Rows from block 3 of the text encoder, named by matrix and row number. Each number is 500 + 25 x the weight over its row's rms, rounded and kept within 0 to 999. All counts start at 0. Numbers have three digits each.
# fc2: MLP down (text_encoder.blocks.3.mlp.fc2.weight, 256x512), inputs 0-127
fc2.10:484498485452520483473523506531499489507524491479521502459452468486492497480505544494461479558543483515513496522451526492484491480527520489485487489531484512479488479471505511502474480479539506469481493492504498535532503466490486532523484521518511541519539511534530490507518509526486450494481511463510505498524471513468503445545475508596516505521475514482483486449499495484472470507520
fc2.11:475502492473500531487476514499493486486460469517488506528495498501436478502523538544489446525507484493472513520465452476528497458476504511483551507495480548482521484503497509518467510546528499517456472494518519485468474462499497501507513508489523512498497479512493505489499505545471496488438495452487494522547503469517487497518530493551493485525543508519526499515525510492503486506519
fc2.12:486496534466501517520505495477471503479531535482474497492483533478454485505520522518496531476521483531517481520508456503471487525477496495490468473501463540483508488520536480526499502484474509462490495490466492528515472482484503465523518553521504505457538516474505506499457498485433457515508451491508443520482498481500494534541508498464460543513546511560513448529481473466460506529509
fc2.13:469488472506447499485503492445452509472505485488545535448431475479488529511490483501464505519478501513563457482484472491504488487531477462460503485485483483504526426460515577487513504482517497508504520505450500512572482558511483475501508490476486476516509466497476506509450452475564498487474552489481499485478492523468510477494493478510491513488503475484500519452501486491460479523546
fc2.14:501481517543494464523512480475479500482518532512509499538538531509522504459488500452501563511499503533514521483537516523491528494484564459511526508541538448500477533510521490482494500478500492511495500507478476500467517529539452466514518512513493511486505489518525507511488484499520525508460484537515480450470470469524527498519504525480453506544432499484495451466474506492510490523479
fc2.15:454522546490500514493521503558522491540494541509489508486498506527521515530483492508489506496513537540534493531493506504503515519537473507530495499477540521501547465558488481537507499504531506513510485485507537521508505516527526498504534554458541522508480505551511540539471508560487526514514518482527508471520508557501476494493517477523534527488509473519473487491520537483492505504526
fc2.16:477533530472517504514492509497520502459483514443463474447506460489492469461506537503463484497511473538516498477503497512518455515492495533442522517519498474469512470486526532542506444497485480496474498510522475503451500487487518451502491478500512500471517486535517530493458509491470489509509506491502535452514486442492467500492477523445505476504522478487479495512508469522473467498490
fc2.17:491498502539497478498496531539512485496516484516542530492474534512515528511550507489494512489511501542499508495500560516466525522522497457521524520486467520530490568509470539529474501522496480467455509512513490515493472505484534512517479503505521520499527538447513502513502494507493520490516536479524493503493529494494510491498505486469486538505467493528528486485502533516475493498490
fc2.18:475494498501456520467512518544497507489511480494532486488492514495487525505481522493488465467500551524507522497491484475483477493514516489491496437521517477492508535534472524529552502523537485459532499507516499480525501487525493506510496525482482499538477492496542497490478514527508516504506454472503508491523531513487524485523495494519503490506493476510502443494471476500528521503444
fc2.19:512515518504499502486512530514506485517508566503546465520487501510504506476498453528507489487508452535484465491516481498525531461514513463504517503530541522525472474523461510562495532491499511482516523510494478511577497469493471495506483460514466498521539497511537516486478553492535514496493497507519544485485521535497463478492486524532511507481552516466464503513536520531455489506509
fc2.20:509488484516481486484489462464490481459485495507450535489471490500484454467490504457481484469473539519518487510480479465454473484515521510464450487476500492445479522455518493469465487444493471504501507498494528487490521491538507524484498496507499486502502510530501507509476492485506482527486516508490484469489515517524460473478510505473473515492495477479459480493448488511463479485481
fc2.21:451461499531502468493504484502490518477535475498482515443483480504488484506485437489490501498499496480522480546476526468491459488486554483492450535493502534522518453456461542519532486507479478464506499464518491508514507523535481522492467512478482496508481516487506514464505510482526492475444522539518483469491457544495536535527499502489507525492489488504492535480493515490465495515491
fc2.22:518528516502486489521477502481470459524495559518499530478529525573518498439499519527506512504491496538465488555507535517533484477514501529535535499513523475504512512524509501531465553499499552485489485499534487507507492459490507504483524473532490520516459472549519503508488512517537534501525516488528507512540477475509484504499458504490499509488508456493481457489497506484483488512521
fc2.23:475489472500495515521511521483528540475508470484507543472504498471547495504507515500521478521456510461493518509526514505493540500523519505517468488514495486497478501538491531498511504506506506512490442484451469501533526537491478489519466511457412509556519501502504506453465510486556479509529493521462490528477472493504434501462518519523490513455575491480497528547482475493520504511468
fc2.24:481506521522479465515509483481509449490475479484496493492506443443488449465486518473484466517490526495526526423500500445494509524524487502464449497503517460456503499495489488528472467501473501449490500501463482521486473492489539502495495508463496484509486490520519521439502493490437506465485478508472474510529431460484485503531512498516506481483500496490487487527481498486485490492532
fc2.25:551489496526544504471490520509537515461477511459524542504487506517520473490521504506480512525501514461509519499481504483490487524474530461464509518491521477468524504513457522472497521515535525493533498516459501509523475495487505470530523543495503460521516503483518490488509518520475515490453471542458520493480527485508461500521525490477523522492504511488487536542454538500498509513507
fc2.26:559511536501499550477518494491516505544535524494527505527500557503496526525498511526510452471525505485486489490516508496507478545485517509495476482482482506494524494503495504522517496539509494482510502512547513481468457487481531519495525536538580520548472493504503531520488506524498533510537472516509520554498467482471548518557508524488518478502541454518501530490513535532575531521498
fc2.27:469469508480534496502496523517510517532505542509503470487499474480492519502498492518492464496450488473519506491502503519500502486512484545478484474505495534501492466492487499513516555520486520502527500480525523489591515488517488466484490449497504508518508508518457483511497527523539525513513505506527481474518509517470489492455510493483531476472473540513482460493487485541469511493490
fc2.28:531499542526505519468506512503495516456534554515548505497509494508513512541513482495503494488543513514499520493551529507515497520528489510538520498493513479494505547497476481509531505465501513479536477502548463496523472485500540493495498509503479496509564504526514510478519469443480551523551473513521520458505478517496503500482519465543521484493518536521504506518514490509510502477504
fc2.29:515479523513512511490525531531514536523507527533485502486522539480514508486511495513510488510507483480483523508508566524498502520548466469497523521506500507479482512510445511529497439492491522461540532563504480503540519479512516490508518537510522511513471518504521499570532505497525500503516485511518481539514534500531511491528491512548479539532533477511495514542479500510508508509500
fc2.30:488497495445484467493532504505520512487473529490475492501511517440546515491494486508498466511484515491515490503474495495521457483500471490474472471504506520504484435500515475501489478483517539505500501449514498503512481494489473518484499493503501497505489490518462517473488528522477465515485530467588493514502484515480465515501469471512531484481526465483442494521465517498511473488500
fc2.31:491486522505479524451467512515502473482477482465461508508469524523473497445470499519476495501519497458522455464506444477492493480518507500480504499494494472494448512476512446521519515486499499465505516499480490471469518502489467488463466487520523527491468488506489530528509515508460461470440480489456478477489501469502499479528490482465499484495505500486493499484452505477517495489430
fc2.32:490517554441498499490486521462471491535483550540494504467479511489508497485497525512528506460528471534478476467508492548485504476476472516497510510467488489500512469474552469471497475491536501497497496484505491488449482501468501473505466473545561486488458490485507500524524504535442485509469520519515546483514500466446491537487460444470502493482460509481457482477506535480509483465462
fc2.33:480471501477514479514508460492484494487476476495505406531450493458481515445448478515500497491486508493501533483486477455489501466503514505473485468490489520517469481563488493499482534445505499501502482439483536486479491480494513505459526483500472501517503479510468537425528516532503476478492486481480492469475519547505481504503480467472493474510502514480516532519482495520483504494483
fc2.34:541507477467529486505494504537498460524486486520519513513469517520515490507473474476511502552503500558499532517506477507503527509479496495492516523501520509526511477531499538512486473488500498578498470518522488500496529527509531501484549473504524490462451488459503534541515501504518500512505533548555487513537495495514504515500508519527505492532499488511524493492491481506488531561462
fc2.35:500549521504463486508471465507524507520493529430481489463453527465494480507480549476504483478485531480506462487442454496483527509491502470475470494489467474502460515487531481479475514545516479469515493498456529484488473453488511472525492491484517470503477488537515458461479497465509509554507447522489488537487487490451499524518440489466486508472509539458490487553468469474467494479505
fc2.36:482500489499518474484520456541514541433486526473532503497504480489507520548509518434509541492521496493540525530517466505477473500518566447473488512517548442497508504478512507460505519509539476508508522525497515478516512490510538488498489538451523465498492506504523464529484485484487508503522578515509488484505501504497502483543518488548547527492472460516498525472486478527511533532516
fc2.37:506509543457526499499490513481492479534468512513525486497473485476485475490467526510467497456538493530471516476487486535530505494489496515441532464493496546485548469525487492499506514505517493500505493455536494510505486551488458492514517503511574541490465499509523509450492498488477486498551494504538483475496447480493520478498500522511496461491491503491520463453490523461481508493500
fc2.38:532465502478487472522500480518480458452479458527456511517511482499459460516476477499498519496485480461522480471513498445466475483460492479449516472453462486484488470514528480506484492533462474516536543521482506473481478495504516502495513521478499492440503527488541470500499445475470458521506512513513478510454486489506461488527481498500460489516522473499475458532481470503461499511485
fc2.39:529493478481501467482490489514529465479482477519510491514498513550474524477468476446556494551524520475513511491489493490514512469512497487470437478453532513477503470496503502506505465464495513506463524493500470509551518537531462510497506514509474508523510500494467485470534463476516492470532509483466526481484498513503517491510485490477493470529458509500458485509518510515491511524505
fc2.40:502491457481483499499483470542457479451487492482485492505504518512493499516473513511524500505526515482502509514495469470484492444561488503510497545480520514502487450487471542513475487483497507524490511533487525531497495478479485576513468504478493529493498501475481495462521506535467481488527525514490505524540510460499492497513563557569561493519496500492518539510480512481497482515475
fc2.41:507510498498477504492494517481507509465533464497456458525493498482493502512500492523534489493475477522479476560501466474514513488493498486470473497520477511510499543476549489504495469514509498455505511496477479490516475474473511499479479502511492492514493514517490475488474493499496497531507454488509485525475526453497483499504521497513478483480540497491488480546455468501471529520471
fc2.42:521507518506516492496516482496514472467481476477492475535550503450457477553520460513477497496507435497506470467487483483506494520471517480482487464504441472483498485499552501479486460524514478521499519476539480499500510550498523523494478491540499494489475483497520499490536508486447485496462492500505470506528484452496504517488490462483457506524487504510527488493475486496481521511509
fc2.43:511480527500504478493513508520506478524494494491479516538532481444501533514521509497502501467536475469498526512488463517514488443469522512558500495512534501508541490507466472483474508475491488504503533467509495535423503483552513490478515521502535471499465518526545513496547514515493486482468502514469536483515477507503504505494483461465501543490455477486484438506462544540492511446479
fc2.44:456499515505478454444497455506467510473529478497473504493496549493513549504483505534475483477504480504501505501483476512484503452461520487492494461514462490508503504484529478479491514497497485477462499523483438529477491463513494509463499481526471492477472524455511506457500468490503501481482458489502488476494513508481493470483495496481477485520455494502473452483486505478437484515480
fc2.45:485499539489471543478437532485509514508482522494486524508481507529506525491504544488503454477470528515439528520487515521467522544534470496510480514477521463502497539525511502513486533476533496491531461524510491512470510457495516483478488494503520500536513525482533522494513484485562505503540475474488511511520545523504508499488468519507505534498509496500499502500471478483537493495484
fc2.46:499528470510462503471478494487519517504502550504514581499520503509519488519483494553500487504472520440522497492466479499522456493482497464446466515462506478470513516471468449530501492490519491478485477541467482476516524446513468490535486506495505476506505524553530502542482523457425510499488508535481539491516557496477529493503490516459550526508553485501497487485479485533496463525509
fc2.47:508513533526511481507475549484516496527546544531522516500526482527512551501512479499527499530501500562516515522479485519528535482521498459498536515542538496525469505499480521519515507484531536505506521527536514516508522534550450542511492504458521527517522495476525527520471502496482534519522534497522511517526516524494495491523517467547535511528547509527562504479534535516496499515522
fc2.48:491497496506446512475481482468508475469447482486497502454463508484502479503497499524473481462462522512507477478491480501472516511488524509504505497489483490478509503492511428482520473495441493457518476512499451494499484434505469517472465495457454456498497542486502479492478518476460492487478524475495468503470500480470479469502480508481456475482489509497490464449460486519514482469449
fc2.49:518478530497510499506512507474476552457508501450506483569535505499536461511476489470517493412518518513502504490484478487527531505492465482526503498531500507521442532550537495487474492503572497489458519468474527482490487552513494466453522510494507505472455492500515544533466486521496510500457521478488490507524480471515486537545535505456519462523487511548515520505477471478478508492472
fc2.50:535520459488514502523480513496464523485527528550505473549469509528489559514450508494472545487519552500488515524517492476507499509460475499513466495514503505528540519499525566502470527455525490483501522524497528488513524492473538498501494551510517503476499500491486547484542496467497540540532518541445496502510530515494481460473559485481530489484491493508506513449514474496520502508533
fc2.51:473507471510510495510525472502475518556530516520493530486514475484488501511469481511503502510524479450551516523510496471492477453474499544473524494502479443492533530481513479458514530502539514497512490555489537487515513509451548463505545496528508512505481475543513483507508513530492506510464502517508527512469492534551505481499509490521519526499530489489500522504503544511525471507522
fc2.52:513532484513484514511477510507490514518520503494482490493504504506496511501463455471494508487506506506511535480512489513447495501533459513496525481528484495521475520534510505492535498465501534462504477494461483489458464535496506491483523533528452498455499476477486472518505534529540497504530466493533491508520505522491553535519490505508484493528449502511498536541470516502511528500476
fc2.53:485499536500492502464527535510530477497502493493528477472492558460515469489523539520491492491511488550511521504507502542531447516523511524535461492498505524493520545544488496543538507485460492472530489456558497525537520523499503503501517492516499505476482528521548517513486534483500500502517473483558498493500529497512500484472481529482502534484498484478518426523497525486491455491496
fc2.54:510545481534484490542497496493474541508494500505515509508514481530523535506516503488505521518476498518511510514571513514507528506514517483508565531528557547519517502503504501522516494502502521510529518506524564529546528526498507484501522516569510502509537486506482508526514488501503520524485511534553504508493519498512532475492521496534521497485506494554475494486522491522534493556482
fc2.55:505493496486532505490465549510487465508495488462511507523512504506477501490543516505507476531506463446502496493517493492512538485431494500483515495483436539514464472443519534499505524546517465516449523505523550519502520538495483519521506497484526483516490491508464482488517504485484483501428502446453495487496467527475527478521472477472513489501499541500503497485514512541482496483533
fc2.56:548500470490487504494519464503536508489495519473509535485476495492479475510473532529464504510481468508497475521491483511537484487480527533491470511476500525554524515519479506468504487477466522502508510505515546517536484462507522549501478477505454513495455499502483504465506461470508481513465502564481527488518503536489511521534528462540499463482478547469500523508522479515482492505519
fc2.57:467484503458478497499503487454462519463493558459466497491529512485507504466466462446473527496504495525532517494517478528525518470481521482520499444530502485543490524514527502425502517516481496490470484490496472498502535453508490477517523504493452515456519474429536471484511455466493505492489507463518493454463506498500508503494492485467483487522474469476490464481500531538466480485519
fc2.58:459488504475468481485484460492516513485499500475499508477492508516494515493490473472509496540492549538506497492565480469491482508543482513496522530515515456474495470507494528505494506481495518534475512483518475499493495500509493506499531466451487529495513524540510518528470511502500528522529525482516522497504518525519550498486521521524533542492485481509468496550508503503485470507501
fc2.59:479485490465508497538492498532515549517503474532543506518483537466476496516458542512526522514494505513550543491496494508514469495548556493511530500496523500500489523531490555491507482505475513531530503488474523539548522555490530516503527514489483514501498472490500528528502498512531526540483505545500514517421538529520491500480547501524506495477519490517533546453516494543497526526508
fc2.60:468517485467524507520497536500521466534516520465454516465488523464532506496519566515537465500517489532518494513474524529500495494517487474502463487513495496506497524526516472503467497497501491449536479537514476541502501479514513529507509500541550476547503506525513500451518530484531484530501474498512527527529526524476522490519499487468482479531534485471462499575538512543547500483531